A small masked image model, trained from scratch: patch size [2, 2], widths [48, 96, 192].
Rows from block 8 of a small masked image model, named by matrix and row number. Rows with one number belong to one neuron. Each number is 500 + 50 x the weight over its row's rms, rounded and kept within 0 to 999. All counts start at 0. Numbers have three digits each.
After each neuron's rows are labels from the 100 images, of 14976, where the neuron reaches its highest value: "strongest on" is what is common among them. Only what is clearly more common there than usual is listed. The data: histories of elementary cellular automata, time running down.
# fc1: MLP up (model.blocks.8.mlp.fc1.weight, 384x96), inputs 48-95
# fc2: MLP down (model.blocks.8.mlp.fc2.weight, 96x384, transposed), outputs 48-95

fc1.48:508454590530508425477583552537516453474564554467453507486497484497444538504540467526540493547431456513508475449480526536468478443550551486439620
fc2.48:456521413472520518513499490505384475425483385525401547520474496438562474500397459537417505489490560551472459501589455442524503511488505493516567
strongest on: 101 turns on; large cells

fc1.327:532578575521529499560475492506637507511429429486571457472565532563513524514421523527484529467468434531513510478524494451441540535571500480489494
fc2.327:493560372487524487465477440467531431463477610476558522495368452586494503531547448457458550501398498515479501484572519522505531462543551455546422
strongest on: 000 turns on; large cells

fc1.347:494476423536537443537497474504527492577450629461479488546470521498575465519550480457456525556496450474453525582479485476519531430610486484536605
fc2.347:481493564551487492496451454529428404547472470439577505489474506545520509466505579446517500485462584418486407522464575595500558505418508531482460
strongest on: 110 turns on; large cells

fc1.13:509456513510411507481491516469467488467481504536530546436404518550586418479551547454539522489467495566546510509540478509478619460487445427457499
fc2.13:511558533503383452471559462589509467418562450484517446456524529557501529544435425507536510525535486517417497529438414581514554470587552436545535
strongest on: 100 turns on

fc1.363:464474443484450373404523515528564543475547503484585604506427503471512506515519523400505565485477388537496430455517494462509490543455595529507563
fc2.363:422489444462555464588594442527489474473542480575486480476565570458554525594486478501434466454481507549491560543452511471541495543552474449465531
strongest on: 100 turns on; large cells

fc1.1:520537534561461443488556474480569446474439563423561471445499542537516515498473426516496486427522517367538459543443531510547528417544482499410513
fc2.1:509451457476580395487469473578511516501502549520525488539476494459506534560574461543415547520528403559598434529508434484586434465544466499418575
strongest on: 011 turns on; 001 turns on

fc1.379:477556438529548479428429508465545391550561491477426435450539505615535535502509570501485540401418505552553492502522495525459535444495671500422511
fc2.379:424482548477548453528520503511450562522503518444511504444508540487527529545460541501452421411577417589455556464442456497582474531555454524530518
strongest on: 100 turns on; 011 turns on

fc1.41:467498440401492495505578535565545515486468497408465423426465529509495433550528494479547531545490411475478556597516486451629523523555498544466597
fc2.41:470538455489556487550551483526491507498455495538496512530527552497521485526464484546446378525448521501452460563465430464541496417574498565570520
strongest on: 011 turns on; large cells

fc1.214:540541445484528560539442516486520472453484520565482484528386496550475365455520482431547586476495522503481476524471537544473436591552537470509499
fc2.214:610556514519532611431484501488596493545554512558557503481388618534447528488473477553605479410504504556506557495502457442511592467517509451549503
strongest on: 000 turns on; large cells

fc1.318:485527495435492374554492503544613512545501542496563567530393573446575511453514419538496519514415419524508455492498532438528539412544552521455474
fc2.318:508467523476497527605540482552438495504565505549530504506480507528511411420474451519572485432545541465563487451530441455427536487612456490455479
strongest on: 100 turns on

fc1.85:510417518489517446548406527468507376465513453442511447478502496487468515453465486431448537488560454410502567617450568518488502449413590445542454
fc2.85:541577382493537460475543515468524474587481527512470528497463465432407537567478522490490426521470562575519410449475488552438494486534444380510494
strongest on: 001 turns on; large cells

fc1.42:444510633463500388533482493494551416488418603485501482554467411516492494499487476460468442442526455459586493557453557535587535551506572452464553
fc2.42:514392479464471525512458460581473518517573463462535488454481373528512492480558474501573467534528562558490617557518531535520517578541359436585479
strongest on: 111 turns on; 000 turns on

fc1.196:526452508445457448525465459494584443410435451455526510491447496446573410530519474541481547479487487508561502454512434415426525555483508432511505
fc2.196:520546541484462461422529507602514420435458533437493411596537507544432609588482501483459476482555559508596513542337555477447474448568505544472542
strongest on: 100 turns on; large cells

fc1.313:400491520484451522519418470563530522473372514497542500491465552538531549491504514567511570497491484530497449533522445601465493387534612457494538
fc2.313:486534489532481513470411524446560526570503551537453479539521435470428503581494480463426632546537456477464524455547591526416428510528468424479578
strongest on: 000 turns on; large cells

fc1.370:431393498447502511515396506542642515438529496528427537533458579402482504575520522535545563535450464454581425470434497497479503442557547546572508
fc2.370:538505493480488465472537488500442546463443575515545496458592508497507458454483422596528406480558518503457516411488484437521469522469476480571546
strongest on: 000 turns on

fc1.326:448483458566413535481455506502605468500541437471509456558426484564570504582390486483455534480431473557471356451432510476484528547546530554458576
fc2.326:520484595416585476563395517506523444437465465513434486505555472552457511460494443495482544451572498449449506439512525544578500526574498486554463
strongest on: 100 turns on

fc1.273:465473518519455567537482494452450570446493577474487453537416593581497374497548500458485548527475450577543411542487490576586498516574436546475538
fc2.273:442564537433557495452620481479503498425567459429473603472532511503479521481521470535503502559443481547519597458547516403524455580497503528634508
strongest on: 110 turns on; 100 turns on; 101 turns on

fc1.242:415434449454625437526539567546450550468478545409543539553550568490450506518455619479493493488551476521484392490488538520491520483550479520481566
fc2.242:416556559473449475384513511479562619451485499621483438443539454510550507472423381495467571541471496537521528425423440445484475526407452529414507
strongest on: 001 turns on; 011 turns on

fc1.6:514574430437535474503520494488485519539460536559419542513502544576529496529462536505579517549585455559505518467434488606464500528481592581503555
fc2.6:429513476614587520467547557521561529498450527502544385397467497544485542505567527514536551555507452430466504530548524516557491390515498474525467
strongest on: 110 turns on; 100 turns on

fc1.253:526530407428469496484412576481472523503546532573537453453593619562541513556538463479524533522481531531575504497571505426461456510535517542584406
fc2.253:513493543625483507460465609542465484518476491491568495528499455527489546459487570513466411506633511563456509551571487506577496436468441485434481
strongest on: 100 turns on

fc1.234:389485547533415545540539465567499454464509583545501498546419422599620504460421540481529560466413475535512467495466509545459546478483512520521531
fc2.234:440531410474488521494457579470497543490536465512501578493520451449441514524531578526474540489588424476473562528512535424537527556564453516454390
strongest on: 011 turns on; 111 turns on; 001 turns on; large cells

fc1.141:577466540470500503488554509443580455455522464465516519556461548553481515464481456554466549562497558511585410462468412539485531466488566475421462
fc2.141:520459468521433464560490488612459530450409509407478414515494464555464462536567448578470548485492519478495470481536511496522425537541524441533570
strongest on: 100 turns on; large cells

fc1.165:436474428554417495476508446470431550536415611524522530494506614515468370435540475502523513494426499500493532496540432459470490533559525501468497
fc2.165:514449472531446554583503569514631485504523595546471548511479551536520532477443366531501515517440461483479592521547648407589511371485457476537568
strongest on: 100 turns on

fc1.44:482469533476516504551450508481463462470524542509585560520544476474517564501473557467580459459381427542491534448378483510459555506556562517581539
fc2.44:416511465417485544467499515539517505512439444463472520494461500469484535537559541606472604467505451488613564535559512502575511456575523455460435
strongest on: 010 turns on

fc1.338:538507535551483512497450459404528422504475530492515512475565481600487472493497485467559433450481550476516555500502547490452564507551434550421568
fc2.338:552480386444497583473474507569451489544563524500428471474431448505494524506499522629497583535567433576498521406464496529507514416527478433456474
strongest on: 100 turns on

fc1.312:552493581523402479578423534470542479400484540485461470464444455519560546489513540444553586492450566451493507500556427523387479509458509432440544
fc2.312:520583494489454482492457464493547459507471579608460546460525452520452513471320495482449414470562539481508530475472451504469471420484557479618522
strongest on: 000 turns on

fc1.310:393402546417506468461490454610490490537444606483469459502530506526513510498562475527502593507519480477540488500489490597432425576480521481505495
fc2.310:498495531547483556582556493429454404396468466527433562490382532428604522507479585529550506479524482450458557452463463462488577452565493511488540
strongest on: 101 turns on

fc1.251:427533505511469437500408543451496460465548607500468539529434527525414514424501477422467606502575452447519521565497527491474458460502681401565514
fc2.251:507521494558546522498465487551503532561524481493471486511518390461451492516642582518533493463483437503577532505457452494555511465482357513542472
strongest on: 100 turns on; large cells

fc1.311:414437619540404513532564474499450526447456567494456572563434437599450458532476577515469546491432447444539397571559511478520530580595528433527554
fc2.311:571435597497553507431533482428546522488514473552475479483528474450532542526558375558576448503488465416527441520567480478475507423464525541485528
strongest on: 001 turns on

fc1.364:541542557493459452428528467453493524466481524521478568457457482576509451513366478534593502433542439542566584462413435556517502477538593553542513
fc2.364:473549554510528426455431483466565530492512424517427424455516497577538499495414524508467518420444448450532442455533512471562480514520557528467580
strongest on: 111 turns on; large cells

fc1.24:458459488561494446488445468549566447529507471445520523530553505452636635455444527475460629541509489514527455497481467523452514487445516594524514
fc2.24:443584446443526444459558477429424490566498478557554552507507425510498498444456522535469489454612516552531531483535531485566513497493487521414513
strongest on: 000 turns on; large cells

fc1.172:404505411387583476424503509475557434526598480528517518492505506521498448459470482408477529523482476602462474540415552508499515468559512413435519
fc2.172:511533514523403482564529419445424507560531444515434512471426569434579500423571481567540483499551617460477532477548475495486565515512420541479455
strongest on: 001 turns on

fc1.4:516506559581524521571464483504495472505463530430586543471433481484467393580547560469511431397507388467551502455533442507441527446430486475511504
fc2.4:415527446432528512478536473435604509522547423462569481494534497559429498569444517554471502507591505509464503470506512509495570632499503475433498
strongest on: 000 turns on

fc1.64:388462449526549491509436621480457408531538505514464481464470449494587467478425498515552538458413567450623506567419506522462527514501566507576457
fc2.64:484515400512439583542402434575428582486485491515525584495528509477494479474558504484509456474489554538552463552510488480427424421397541508542607
strongest on: 100 turns on

fc1.128:499559520517474448439582550546477384490508537531588522461513482510613521490537448585421473603506491434475471515434574508539490489493529461492524
fc2.128:472498559524535447490478394468513610496501516522454547554453525539477548514485493483544485441421482517453539557523555520529551589516455490417439
strongest on: 001 turns on; 100 turns on; 000 turns on

fc1.245:597495362513614469483517551534505490536486571567610444442471490597476459504453507448480508496519443468528526497476542610454465487483637497503468
fc2.245:419556523499481417489526436451502517558462523581498462425502474366482491586455606434496559505497527509485485531577502477434570553517511453483498
strongest on: 110 turns on; 111 turns on; 100 turns on; large cells

fc1.96:464529552440462523499521482427512554464457542578541515415441581577426469498562480577510521491467513444512506477499478383505552493530410475441442
fc2.96:535516426485536409418482514557431469512516526506553546597394556419512509601528471488478496502449469515557511475525508648526441449468580535483538
strongest on: 001 turns on

fc1.46:485492446484535465476483479633549429433407546524550499585519603526455509519602484449459507486562412468545611489425495440467419485519482430523495
fc2.46:440482553488480538448587489558496467555456614448500521532407553541542440547517536563517508478477493557485437537545484637432493445461616525439552
strongest on: 100 turns on; large cells

fc1.95:582420450503567501508544570584550533571560583407559502489559437521456514489421426528515507561447519509518459352411470496501582485495576535469490
fc2.95:444473482514546469515528451476508376581524460472430565541485529486574465434490486497543465500453396507556527508649518491497462449638496513581483
strongest on: large cells

fc1.27:475492482444459589541520554521553403505613516455510476489509489553534495475448445455446533436460424523512582408553529469417561466587464437496587
fc2.27:504501620538470544454466411532535500429513555474502541504523512436552493559544507509513475423529462429424539464531517412500455479524533541528559
strongest on: 001 turns on; 000 turns on

fc1.178:521500422495505492478445480530548512420592556573488521442336516555511496595515446487489521474380552502508431399482497509563516490575550609499615
fc2.178:522477443521519508503492533396414442606510513535488416519488517555462498578564514505502575482441467574573505534411573534489497440541517457483530
strongest on: 100 turns on; large cells

fc1.93:427479453492501542492417555395497593533533589482508630463468424568513573443521453502454491498532472479466461511502532404522554540604399484535410
fc2.93:506522423535515532496526522435586390530494406619559506554393482626515463587405510475505529470481429538546414498480485524519561459431535485503531
strongest on: 000 turns on; large cells

fc1.257:464404540429578482527508537488608461390520489510565480466548516498510428563552544496466687479389451525599482525463555547524463465464526483468489
fc2.257:580446389579407480529458437560624446507426423443525544493459494561515606367504457485461509483514534494520513493517478530494461496470412508563472
strongest on: 001 turns on; large cells

fc1.168:488559439511527445457400558538514437516548599476451481505450496525507517527524491489538553531453437418515388498444471534539545581549584407590498
fc2.168:445544494494505469490432498562487403455508435553481563540464554552500529516493362621447483529512482509562566524577457468508567528488499483461517
strongest on: large cells

fc1.229:449435463544492538455540505440507478563453461572568417522476547607555497445446545514421433432558470386459405481541500382484474551547583526467589
fc2.229:546466564511408531494435383486541500499514475532484408570447375572492449491549513485489446438458516526564415500507522440469551493448507626568531
strongest on: 001 turns on

fc1.16:480410518458546496491471511409538489552547522459453480486420494535533425530489546524584451514534467543543499504492452520466581543540617484476499
fc2.16:564449467579481535412562537447530564457448500556436512517496510467465437595522592585469485454514575556510507504438540499489383612448444478522518
strongest on: large cells; 000 turns on

fc1.213:516480614427449507466398493615446532429542527440557539552426538503530470506470547494498541575465506445490499476469410484568528509474498565439473
fc2.213:446440375449590450425520543524435514506503531460474397487551454544533532478477434492447520508520488505503556490528576481471541426471533439517500
strongest on: 001 turns on

fc1.301:430584514492488493441417551497513478518508506516475413466461471529537510575510527561534500540569381495465367521461479567406523506515495551457523
fc2.301:507451526485451415541540540537547489427486531535452363541439412529517473502475535453499605435500501474460588506546484484514503555462515364513517
strongest on: 001 turns on

fc1.277:489442483576527415435573565439498529509483543439593563561457416519585387592538471484462605446416498563521498548510545555504465458541477494525435
fc2.277:402528478499512428427457439499564591510482504563524555470456539528422512530428444398494582468477464503603469519446484469420520445523568540524526
strongest on: 110 turns on; large cells

fc1.223:424484496458426466501475535376404543519530516503397499575511524467568416490494477480525524447501463490482490464483532510584479491549604492421546
fc2.223:511510477454495495526446523485567493594553485596520480527546592582568480520500394445583538442619484488455524437442443494472561522446416493490590
strongest on: 000 turns on

fc1.287:473489518418448563543588533551560515542404512441458488466483539516498501603490479564622526458414490425438555499425499436468586557538611456479530
fc2.287:446494515605532511482515459661514536411565478508440473438482470590579509433563545505578475546493482491495449508538453504394438458527479430483529
strongest on: 001 turns on

fc1.194:501577395430545458427445467525484494520470559549501541506399458546545514499434511360558537431424511480445489421502496571524415488553570510485491
fc2.194:446451447625642497523487516467550537536472507506445514446474538466548505504454469516548499570578392427428590566478514479551466526561422463538546
strongest on: 000 turns on

fc1.33:495502505454523597431439526542555433509540474560469529420480488518466499476482508572561534576521446428571490486482448499470509517549547458473546
fc2.33:542478513481549456475493551500450440595577554462508555518519458494477496508572561480482484522564498471514471495529578489579451511501523447544456
strongest on: 001 turns on; large cells; 011 turns on

fc1.322:492459499597541507518499506442502450552461487498552462529514542567444435573548528511450466448489436403494467598482630477513549500512543483451480
fc2.322:549510538447539504445481529531526494446516505445530531485460502406482511418604510506482533504537407481536489413508482605532509449479397545433491
strongest on: 001 turns on; 011 turns on; large cells

fc1.332:507370583518475481487520556503446523511506631575543543540509465495515401580485484496532511479519512371517504493504494488545541562520528441386573
fc2.332:488443399468521511475527535472490582474542383531513476572468441489519512433550479488512456468571487488363417524416431527447481412544574524565439
strongest on: 010 turns on; large cells; 101 turns on

fc1.352:459490525490431491597482525430569457553521518453607449484419488546570460499515556536459462469520502527579468486390520460551514642475505530453439
fc2.352:447635556397539478547602532526447492464525456501528530460601482494456452514510526482520515494414418513462526502435521565562446548580509407527532
strongest on: 011 turns on; 001 turns on; large cells; 111 turns on

fc1.104:448491539563521539460504502556532455540453577437488531522456631535504451447536582509517423483487466499467473524413474577431530524493570497419474
fc2.104:570452516545441544487479478454514501484588420546407498446524482465489403483539421525521438426521490506472493515544522494556464494496346435513610
strongest on: 000 turns on

fc1.264:577408416528491469528543602511488476527486592529610457473411619525423477509435466502422462504454477432586464515508452531454458512526484543499512
fc2.264:411580489482500501532548410565504446564514592447480499471448472453587529442473437512456565472392457526461530516459555432459516467560514433489543
strongest on: 110 turns on; 100 turns on

fc1.73:444514471517441429426520394528477426552457540621545421502469573583527487520419495463563568488492435506555475452420456527481516528488591426466588
fc2.73:536514385483519606449500560478559612502470504532421476470562473438400526399581506524515530481540506542367575467601482463478505538560484504485427
strongest on: 000 turns on; large cells

fc1.243:573442521408495510565490555463467487502519610525542521558434467389430475461505462532514603563563449483564488563526557551588502504480539507557480
fc2.243:558398537476475458531458531518440569515507425516468499475530454619536543531518490449568393464579480595495487462558438506525470434539541404516531
strongest on: 000 turns on; large cells

fc1.2:501503510535536473538456534452572471556556524547578558430445560572469477510464490493462460482499406435498524452508516507476490498615503417521546
fc2.2:452448417568613455508447562515490530557505461480455553451531535604504457549560452518522521549437517531543480405541466452550474481494434454456442
strongest on: 001 turns on

fc1.169:590505510523514469545484486485508430622471554496469467456525406518556461463486518526507597545452444613493511576516602499402493584489464517431526
fc2.169:440515449519505520497479550546498478412474527485443504407569529579523486457429470496609506557548583574473456481521488603628463506564560501484410
strongest on: 000 turns on; 100 turns on

fc1.65:571411460510530466434436509525559513507428487434540490497470577460481561495422589485422545544470426546565471477524437428476466483620535582416541
fc2.65:439533554518541485574507488453491521521475519487489461445480465488510466504495405508458539438484513602553481593550565556478447497435490452451562
strongest on: 001 turns on

fc1.323:499492448541596530485523600514545408558555491507480533511467486567471452540418629531451512488380569451546455472461542497583513493443443461464540
fc2.323:497546531452528436579469385524494501418425554495570464485448434464525517487581593486486517461481509485523436522513519487452493550551395444499515
strongest on: 001 turns on

fc1.368:527461455377496576483544434517498453444456565489528517568486557621492499525495446484429525565487476499534518446532541615471524468536549581486472
fc2.368:561542557584604488469514483546536548510506413493553483488525646501525531497498398574555453517514491411557502505406538518511457481477438495519444
strongest on: 101 turns on; 110 turns on

fc1.274:438497483452564500407563506538541503446487519539546559469431482434507467619548456528503567473478457536534549456526454542472530425550563428495544
fc2.274:391498538462542462507486446489505550460495530512503514458549547543377450484478491540477501503500444506449492407495428515558516567548500586452427
strongest on: 100 turns on; 110 turns on; large cells

fc1.336:497482424505465497517569501491524575519509475535548620602520498510537559457498445489545576478539459551589417398472478571511453462480567503500593
fc2.336:490546472551539539454474542528523522444476559543503438465447442509475569588520500404606498560482415498460473510511523476509483537568429409443474
strongest on: 000 turns on

fc1.275:493413543469422561478442541559547444517515615473506485541369576508539529510574499433383580454475470565607515515517541500547527453547482459465538
fc2.275:528549523468446513488419490563482509459538574405522536578519483555458416528578591472523531509435545516480523503455449501543480487468519462566430
strongest on: 101 turns on; large cells; 010 turns on

fc1.220:466539438459564484512472479541534494504446452522629449435489566567522473473509396554472481414504544514607529604452531529480454517546548483424521
fc2.220:514572376560565561481554504499379462446422516509518533524588459538419504488518423599497581470549565458465498421518513438618445485522482457574412
strongest on: 100 turns on; 001 turns on

fc1.271:543425542430437430528512608512555560469454565532549469582455560528529522509365533602510590440455477423483465529470445495407553545475553496458470
fc2.271:570540518447489488449460477543546485491456555506576536505430488515421547488594490509474515507584432519456495509388560413518464496478514549485474
strongest on: 100 turns on

fc1.38:506509491470498473490465470530534483489522562518485381525424492588468508496518554379511499458429479456523460433385531559558592453513578435501512
fc2.38:433572546529460556451521490457482426535531558442517507468579549490525464511595520518409435469576531533601480456470449607438548493468528457545585
strongest on: 011 turns on; large cells

fc1.218:488403490472398512418532569477459546580541528515477598473447429484531497566459403501494409513471500488565506489513500493452476482499639522451510
fc2.218:439411507492580448563552531555538535519483456505482541457508598445472508391568542495484538483480422470450610480449550425473485485468440470515341
strongest on: 111 turns on; 010 turns on; 100 turns on; 101 turns on

fc1.237:456465501528439461531500549511509450428391466484539451547455593525489485511470423526562473545465465481582525519518469635489526507547612441483530
fc2.237:586468510401609479376493557465528498501488524556584523563469560531487540411547468403445534503510642544499444480451464551509535475363499514504404
strongest on: 110 turns on; 100 turns on

fc1.170:488460517566507420540541496362524450495504535456517497541421547567542537540548519472535560465501490483503506480475500403509458478525565412478501
fc2.170:539528490484521536447488605500392433479503562529491453484596576514470475508514493509482556509543397570545509515534517551545504486519516410524433
strongest on: 101 turns on; large cells; 110 turns on; 001 turns on

fc1.125:435468467350462500473482461546524444538522522522471426519437464490544462568477509516466590490502500396553493531543484408591514453516566476572514
fc2.125:527473536510535466502512564425468500458429421494435576446534532484528530433449596515484527515481536544555557510562417563603390534581511471414439
strongest on: 000 turns on; large cells

fc1.289:467500566522515465422464565452541492465529569476657539537488549551552470525452536488455464502490465374582445503520560482534478477465479501506518
fc2.289:498456541441469415488458544518468465476514526500551429521521513453384548460527521566468520500424561530454525503566512570577578527488410513487437
strongest on: 001 turns on

fc1.12:317509460577481499450448516525496481522498530513488510489512494460526372600472498490504538501511432483546505530554641514590469457450483556513519
fc2.12:518527567506596513443493443505518544544497447464507492488419507527497549545550478523491500480489417550411487448513550495542529485482557434539477
strongest on: large cells; 010 turns on